config.yaml
train_examples: 145000
num_classes: 3
activation: "relu"
head_dropout: 0.2
init: "lecun_normal"
residual_init: "none"
optimizer: "muon"
nesterov: true
adamw_lr_other_params: 0.0014
steps: 40000
warmup_steps: 2000
weight_decay: 0.02
Rows from block 5 of a small image classifier, named by matrix and row number. Rows with one number belong to one channel. Each number is 128 + 24 x the weight over its row's rms, rounded and kept within 0 to 255. All counts start at 0. Numbers have three digits each.
Before each channel's rows are labels from the 100 images, of 14976, where the channel reaches its highest value: "strongest on" is what is common among them. Only what is clearly more common there than usual is listed. The data: dead-leaves pictures: piles of overlapping shapes.
# convs0: first 3x3 conv (model.blocks.5.convs.0.weight, 112x112x3x3, each kernel summed), inputs 0-111
# convs1: second 3x3 conv (model.blocks.5.convs.1.weight, 112x112x3x3, transposed, each kernel summed), outputs 0-111

strongest on: mixed sizes; gear
convs0.5:115130109116076135127128120131139113124141143135103081116134126079133115124128157081139096116144133142112192111165118135159131099107103171099156093102135108111144103126129129103124142158143163156130150102137078143107168138137146116126159143124098160157094129144125132159109124142121119141136117043099066155122134108125134124105155120162
convs1.5:126138122112096118148156127133123149092133137173123125093134132119093120121111124116156101131108148120112139142178135109191121119120117125100131138108146099158113135157108154137157127113101111101112148124093147124110114104096188113138177129102151112158158102141091130131088112134170092194118121105073101154107112147120082134135163102142

strongest on: mixed sizes
convs0.40:135139135147122113060122146149131113110128145128127151131138138164124097118116111160136128178130132165172121155171123109167113143089154122116101135110114145115105090154135110118106056168138165139131152118144133128130146141127140132098101089098127142124095114052103104127113104126122123105122126124133132148112198081151112126128139148094
convs1.40:108093086125145124111116121149076104130151100100113131135151155111126111139105107108118146132088071139134119110148129141127121118092107111125147130109102152128122098187115107122107096142110107135064105127123152129155095125128099120119075101116136139099125098097109166116093114124108138123108096177121088128110142123133111044115127153136

strongest on: large pieces; flower; star
convs0.76:159119126142088165075167067112121123153131139138114117117122152152166148130130158125119123111125114122106138144124148130119154134104143166101123098156116159131102173089135118179143189121117118139138116139119120166108122123177169147091100095118108090124149109104095135152091125126129093140155093084143110147140142111164117106124154143158
convs1.76:154127119125142139113167149163108126131102142130126102152089152112109148141108179127124107130174122084131114139119123115134142123098105130121141120108136108142126148091111173108163204106077143140139147128084122121118154106140102100112126147101140131108109164107110113141141085149126095104188115167112075115170116129121120146105169154130

strongest on: large pieces
convs0.64:126132118129135112110122143115116162143113142145127120163141070117135116145084169143150119131126113112126159108159136139135163148154138126121136128150168147091106162131127129139178128146161129143134114145122139123160116122166098135073106138124118101113131123123156119119153157132191121116109125080226146136122068112102130120150140091158
convs1.64:093136113120102106113124124117109121112117129115142133125107139138121140116153172088112102133150123163131135111134090115116120113138152112150151084129128106110138137150109148159141093149151122139157111175124124090092125133137134127139165139114222134168122198146118120125141102164151090117139109107102110079097105143136114111062156135143

strongest on: mixed sizes
convs0.34:100153147164143110151103146149155125126174149139132173151146103092156132139135161160158111139104153116126114114102134094122136140136108123183107112141133154114087138124125137127118137079131134131133092120158134157133127168130158131151125087157121104121120151095182119196141114151130156156121125103131103107178134172158131117176120108089
convs1.34:111163134168126159138153183146169117151126155133139163143120116112146124124109113142135172170123155160153117153128130129106155142128110118124143114145120095126140109135150098144155113121109149159128127120164126110119115102119146136109130155135118141094102119076109121149215092159154077134120143102098119117155188132188100132145139133141

strongest on: large pieces
convs0.100:132137151145120108111123141154137115140114156135139141120178133133151123119132129122118148080128136085131140216114174128155131111159142139157104141148126109164129130148136113134101114101104205114140098105121112149160141139130139173132143093112113143116106138127126124153130102129091141104188117112107156134191149116133097112119184153124
convs1.100:117138137152134115146124138189116145099119120113102116128178130105083106115152113087131117135110153119089134136092087107088122138105129121136109104141102141125158142122098145144124154132143087143150136189123141104102157134103157077117142099113127156116129173121175094123121138144123092104111167155165086108150121150136124134076158157114

strongest on: mixed sizes; gear
convs0.25:158075117104128128123141143120097130110098104165100123096107149100137149135097126129143104114171136132084091106112103158128143112141068151124126145153178109122127111115143110082144123124160125124103097126138163106160161128173106131126138186157102124104106116105155151108132116150114166126110083171118094135104142112103133076133111136122
convs1.25:158096123128159124216115167077116133159124108135120122131125096123137117110117160151126170142103119179114122142139122172137156128141094138141128172122191157128131120133107116123141084129149123123133129143106149110105125125100141121140113140099132109114145094060121129127100105096123117113146097114144096094143146064111127117133138093129

strongest on: mixed sizes
convs0.98:136139110089078140145143148104148142114139150110118144123076105041132133143143133096124128115132128088127103090134106126145112124131107150142128148133079124123147081108099100094133128132121127129110125101118159100097190136119127112084095086140173102155111136171147136118138142100076154092119126139117108122139132147111116101160110137144
convs1.98:145117115106137152125103104124140103144086130074125106131149137124130141103117113125113119180078122105083099124161202137131091082103105104108114099122137106127121121129129107100105102103123107126113091116102125093100147120075141126102081130127129137153078109136155136111121107132095094136110130112095112161142166110135118073132124103130

strongest on: mixed sizes; gear
convs0.22:125137134121116101174121171096131127141138144112115148109134106141140114147119138137195149092119134111092101132123119106122072104098097151140130156161118113125122116068100131118142114119137111153117160102155161111110172141115130141117106079133122105140102128113126147119125123111135146109107106088132173181152173153117141133175073124173
convs1.22:135110138119140117120114157105109109149138121132127128143142122110116097145088094140109172107131127140087111140138139131136108094163112089107092162104150138128104102135116097121166141151099124124105118103132130118134089114118148124106089161113129154131102082101150136114172083152148068145097124127092070104154189116110115084145120124173

strongest on: mixed sizes
convs0.8:081141116105108136163102157105105156108149140117085118079133110114151157115123145072137126129114106103112161108141140112120108141130105165138100143190099113118153131088087121101117106142117136149136118172131087100119107125142120106106155081100143121128105122205116101176122126126120131117115123163147150138103128152098098110132146105127
convs1.8:094115116098125131116107116115150166128102105084083124107107113110127123135131106127100135122098095106103127117152164150134103159113103135101097138132105132128104129102156147152151103106137103118090173168156118086076133126091146098133148099149113112142114094120122118109111094134119056131117103105106082153091124078116106104122090116139

strongest on: large pieces
convs0.19:130117128112153080115160136108145167135157121135147117170166147109148107139133152114170136146120133147150138187138150122145102127157167124169113150131157144128127120151138142144121132142145121138151123150117152110133143088138060155084130191141144119134150159110105111096129139105154172098171092101178145107134083158113133113133121129146
convs1.19:129129143143130131128105106115136145119124120104116153130092121119131136124134134106126110130093113124165151105095097116128122122161132122151183089157120121121153125111112166192091108121161154119098158196144111117124129121139129121106117146143210132119138178168109142142144101134139080107134097114126105089123098153117103120059141125126

strongest on: mixed sizes; flower
convs0.26:159090132089129136153162145141117112164141138103142099144139111081138109127116120154181133065129105152104117128143139127123092143149131147086128113078152124157133112111117134119149173130102157119101116110146185108111154122106141091123119143117110118109171149061165102116150141095132162134125123114115119117165168129118159156149113159143
convs1.26:181114089141133143157118172094120112120119122131123142158134097148123101126123097144176189128106140152110112110093147136136109118130117113117161126134169137122109119111102105140132107095104140132094160096103153123101136114123131167117074112103116131119115120112148140130087083081128118115125103130141090094157146089074134098142093085153

strongest on: mixed sizes
convs0.23:144170140115134097104088128128171106154136130134137148109102096108153113132126131135129066138138132140113206146130125120126127105131135193131087096124156106096120128174127122109130097091132124161138128128123126118113107174120151131098134068103118129131099116129146115139125130143133146152117151126131062168132081158129156085150131102128
convs1.23:112186133124146142104157111136160114147138120122131143141123155163157155132132114154122082135121156125182179153142119105106124122180123150116141095118121101112126108111174092138123160116119098141146148110129128107112106180116162123150170109112157126125103109120150119113180086142133114157166135150149107153146133115163090164184135130150

strongest on: mixed sizes; flower
convs0.80:103112154146141106120130166132148140131134132133149114142134110083110126097156070167150161120090101154155086151116092142123144144155175136124108067136157150093119132172156132136111116185128139147123124122114116124155134112158090152143097166152067103138148152122144146146127166109109111128143085132133126114102141134143132159129102168121
convs1.80:111141144132121144155192123144135129111114120126138127117082153125119108117136111154158119140121099128127105132163091130128094146131133125155217131143142128141170092124112129122127136134154135135086140137144155157126116136151092152139093112164199103128134137119052158129117169125128113127123162166100144131129131139140080138105094099114

strongest on: large pieces; flower
convs0.87:133135135112187096125118097070105178127127098137114121181196103123124122149131185148144109131125119130119096100160144111134143137129146136093114130095161148104100130128139132112125125114178077100130188107128116086140139117110125115119106125130126095115121150149146131132150114108192134109103148124173100132113147138148121095139133129142
convs1.87:146137110116123086139069131112138078100120094123142107119171157123057138116159188112129126117087119118141098118074114114103140110111137127124102147127094093111159111125126151129131132171125169134135120109114103114109135138142098143135164106147122149134115149119107115141096118120141085172103122147105061134103139141119116145083108145125

strongest on: mixed sizes; gear
convs0.2:147180132142126122106101105134097110155132147166148183102138119131108110126152089130121112122110130094114110112141146138107166148099112109122105133139108139172102111143141131095078100106145118140122125109129198118108169085126108131110106126130115160127113104077151103114101143112119141098150145073116151092130153086100150093146130161100
convs1.2:145105157111143098127094115125089130168102150113130092158144130117177128121140111094100175166137149144095127142142115113150118100155111095137122102153131143087120164139104086115131123142118140128145111093104092105122145131137124107115102119100125109101154102146157127157072095140119094099136130133116160112138120160163101067076109119088

strongest on: mixed sizes; shaded; ring
convs0.102:120153102111091079199089124095151139129122127113142158084090119109166124130138130122141130119121095099086141105133144123130110115107161129131099143156113107119085103110105135132094137139114118155112105129129135096132180159141122145095132086117147096144100150161149150155156116130086119117100176103104121148104141149125111095173160116152
convs1.102:102170107104137136100092109093118133122093139107102134078130157133115167138157103124116168129073116105092118169126140134117118117113114107080122147107128094161132146153115121152108150149136138135109141119123136110118092128101185130140118100133102121113133150147127148118135066117106062140086103126093109145100150086159101115119126094152

strongest on: large pieces; gear
convs0.0:135142113132111137110112112101119148154110155131127106123101111112133188132104109120138122155107117108128127099126119148126129122228085129082095145102181131099146131107170128163152121165123120104128134192119147099156146128119132130151125121105169130091093132135118118137110142161094128102144094087156162138144113087121139130131103125155
convs1.0:115147114122110130117117123126121089183126145106132116155092123109098161142135144120134118088126142133099144111118111104123181105139127139121113090116097102114115145149145109195136061100145107116140117106097104122131125123126116104151110107139193126139149140148146108149129156182137097091115088132112163090160107106137090114074140116143

strongest on: mixed sizes; gear; circle
convs0.75:161081110104102141113118129113103134124125087144170126127124154105180119112155119114121108113134136167139124090149105123154138109169104139094112143105128154108163124148143118126119147103176100117134089128111144123167081143154119137146182152141111117080104099098164154121118152135091179108132169118167139152098109100093118119131149132150
convs1.75:122104105125131126168130153101085092110132094123127114119113132152173131107119108131102095158116129189161195112167106113108146122163125141103157106106166105135103117154131133151130112143169113161122133099099171107125088155114098150116143143095155124106145123158132156115112124110097137104129132107122111103144101164126078107109142079150

strongest on: mixed sizes
convs0.21:122112131130104097175102121093156146159141117099130145097114131047150152132124136087123122127087089075119153128093115125118133119135124137145136176144115103106133129091113124110133123106186101163132107138134138121109169157097130106113115134125133120137087155193112115128129129133085113134102153116103131135112135148116202119141118120146
convs1.21:124146106129121143127108104090130113150066126093080120089089125106113141143096113097102141119098109111093114144124144118158097089116110128115109138086152147132121134110143093162170100143143137131109113126135138071113113116115153119131135094159102109104092135133126126135113082111151074178100068116129116143097127107144091118097152127132

strongest on: mixed sizes; gear
convs0.71:169131149106135120116121121133099126161136143166164123088094101130136126133090143146149157098128140121098098097175095124139126119115117147127081130114107154106156145089138106140183164093110137111105092094143180107136149139090129110072100085119123134100107101084140132087113131120105140124112098143113144136147149151135173109151121146142
convs1.71:143100126147147123118101138105127080148109123104161110163130124126185120122100128131144150124149109150104124127121159119171132106134099111142124152128174128125104138174097076135109111142128125118131135091110141127106115162141124127122076095079147121089130101095179171153109113141157131083133140126167082087151138123129129068147111129109

strongest on: mixed sizes; ring
convs0.99:132184147126118101128086151121162115139131125160137169139112127109128120120151116120124052116140107139109201146113116131107104113110154155158124138115123108126133137171133117121108150086129138187136118121124114126097147162139161134145126103122143149159113122083133114175163108170109149139133132102118049126123114168130118122157139114130
convs1.99:098157128147112122127180140160150144139127141123141173148105163113171140145141115164130139146111153129176170173155114102128145136162144125112153117138133089149143111143154104158137143162099128156126151115166128103109116123104166144124174148116144148115111104102121133138163103142104087113140145148126119145163136102191095166138163131177

strongest on: mixed sizes
convs0.69:129178127123112092136109076091127134126171123121181135110116087162130153138126100096064117096146124117131167092095120116108122128106060086124131097150107141149111142128143119117120154093138081123164124150116153123118103127150121124160129101131089102114125120106154145121132154154087136119127147137119149116068126122169139118123149128111
convs1.69:099137155098110118082102178102132145170091160085128104139112119154189135107146094092125117152120097118162151116121118115130123125127135123136111114096145104156131179125116102084105175094103121129172106114139139128113140126096134106122118144151073112124105108126155099128157139156106126135107175128114189089125121127148117132143140153121

strongest on: mixed sizes
convs0.73:129106108169146075199129147091138156124134119123125108119107118110118146142131122130133140145104118077101120133140150117146126106133123135107130089153067125140121139117112119107135114121094116118125146132140122137119180167139142138080148088120144111141140109156120119166098104135147182165115153129114128159112154169066114066135156127154
convs1.73:126142099148093132083074176098131111119151144148134114108162096127115110144093093101102138152117117070102133124099142119142122113110101121118151136068117132141114139109123113117131144129121137131139121102128116161108091127078141106127133088102096133131105116112098103090101080099101110165103128119081107125119141093116072109088145134143

strongest on: mixed sizes; flower; star
convs0.62:100184128130183138080140132119154111138109135103126135148115114146108142122109086158119079118111137125111146136138132111090125134127156129087083150115145126109132157108154125179094112105120160123137145138141130140132163130124133132109203060123067122080144125131146158127133149094164135172153124142137096125098112136123128106149127132133
convs1.62:122142104111145144137160208132120147075149109157138120139125123125103115145152120146123122111152112095144131130125133164128139115142108154122152073110160131121096106144136131088127125106146093152156139096104128133131145157085112171152162102149109129164115101164075115133131127135114082180132122113091086125115163099088116142124090119124

strongest on: mixed sizes
convs0.95:095149137127115122105086139141133108109130158179096114126076154126148162142127154100153118139151159114139140110085108146118132110113086142120091094154143096112131124111137147137120128124143115110152091139129151139118178177141142126085099127133099147062094114108101134132149150123110085143133136049148120123136095095138113129117151100135
convs1.95:122151146138110156142145105139129165138102164162104128153104136114113156117108126114126086128157176126094110127163149144127111122146107105106117152171130124151109140126145101138120100123157129116112140126120128156109127127137155107155144122085135138164124162206088149136065122183118072113127127092084132114127136145116097103093138173123

strongest on: small pieces; flower; star
convs0.66:107101157123119141138122112109120130080145121137102151098111151142156099099091114125096162086123135104117092077139156141148117134129118108165166136120113098183137099120115155134156162132081100131118140170138084153117126107157117122091084101101129105170117109145110156142113111118068111103136099157133126114111117083138131104128149102118
convs1.66:122109138104153128091093101116118149123134118085112120114130110114109106124071143140121137133102090157132107150120144167163171178128120138127126131125099145105118185111115153130127163136129117127168140175108133128133111114111144070113100103143137104109153101075097117125159089122085096155094098118098096103112128144109107122156163151107

strongest on: large pieces
convs0.82:111125127101163089131093149117093145130107114108118116098124135073082117092113106139104124107110133142123100140141060142105138160100181124149100097109091129080103153103085105146154124111080116128128140130116148142108144168086106130138126132130089153126127121151161132126141105098169138096119109131172095110116120141111116155098108122147
convs1.82:117109137123164108105118102090149078110137139128151155150149144092133108088152122139116067116139137141138139110140112160129110089121106148087093122182098078103146114150135112146129083141094148153091147119123108148114128134140090132145163145162121138140179108161154085127115156169139086118119139129144072139114122115130144137117103133139

strongest on: large pieces
convs0.31:121143120130114102114131097120124086112137115156156135156152157143142136129164177144139148112140133130129111113147186118122110120129145135119126096121136157133107150163116119102121119134174113134144159100130137134124162113154161196098066135136093141087132144080105113140128154124141104119122143087165142130046148074110121134122098131132
convs1.31:128155129167090133119125091136135139104091123134121142076169151121102105135138182092095110168137129149147121133147098118113162118121100131137138126129121116140155157131103167134096171131147099124109144101128123110149104116142100135128123145085140163119103165171093130141144081122105090143123155173110144114084121150140094083068135129112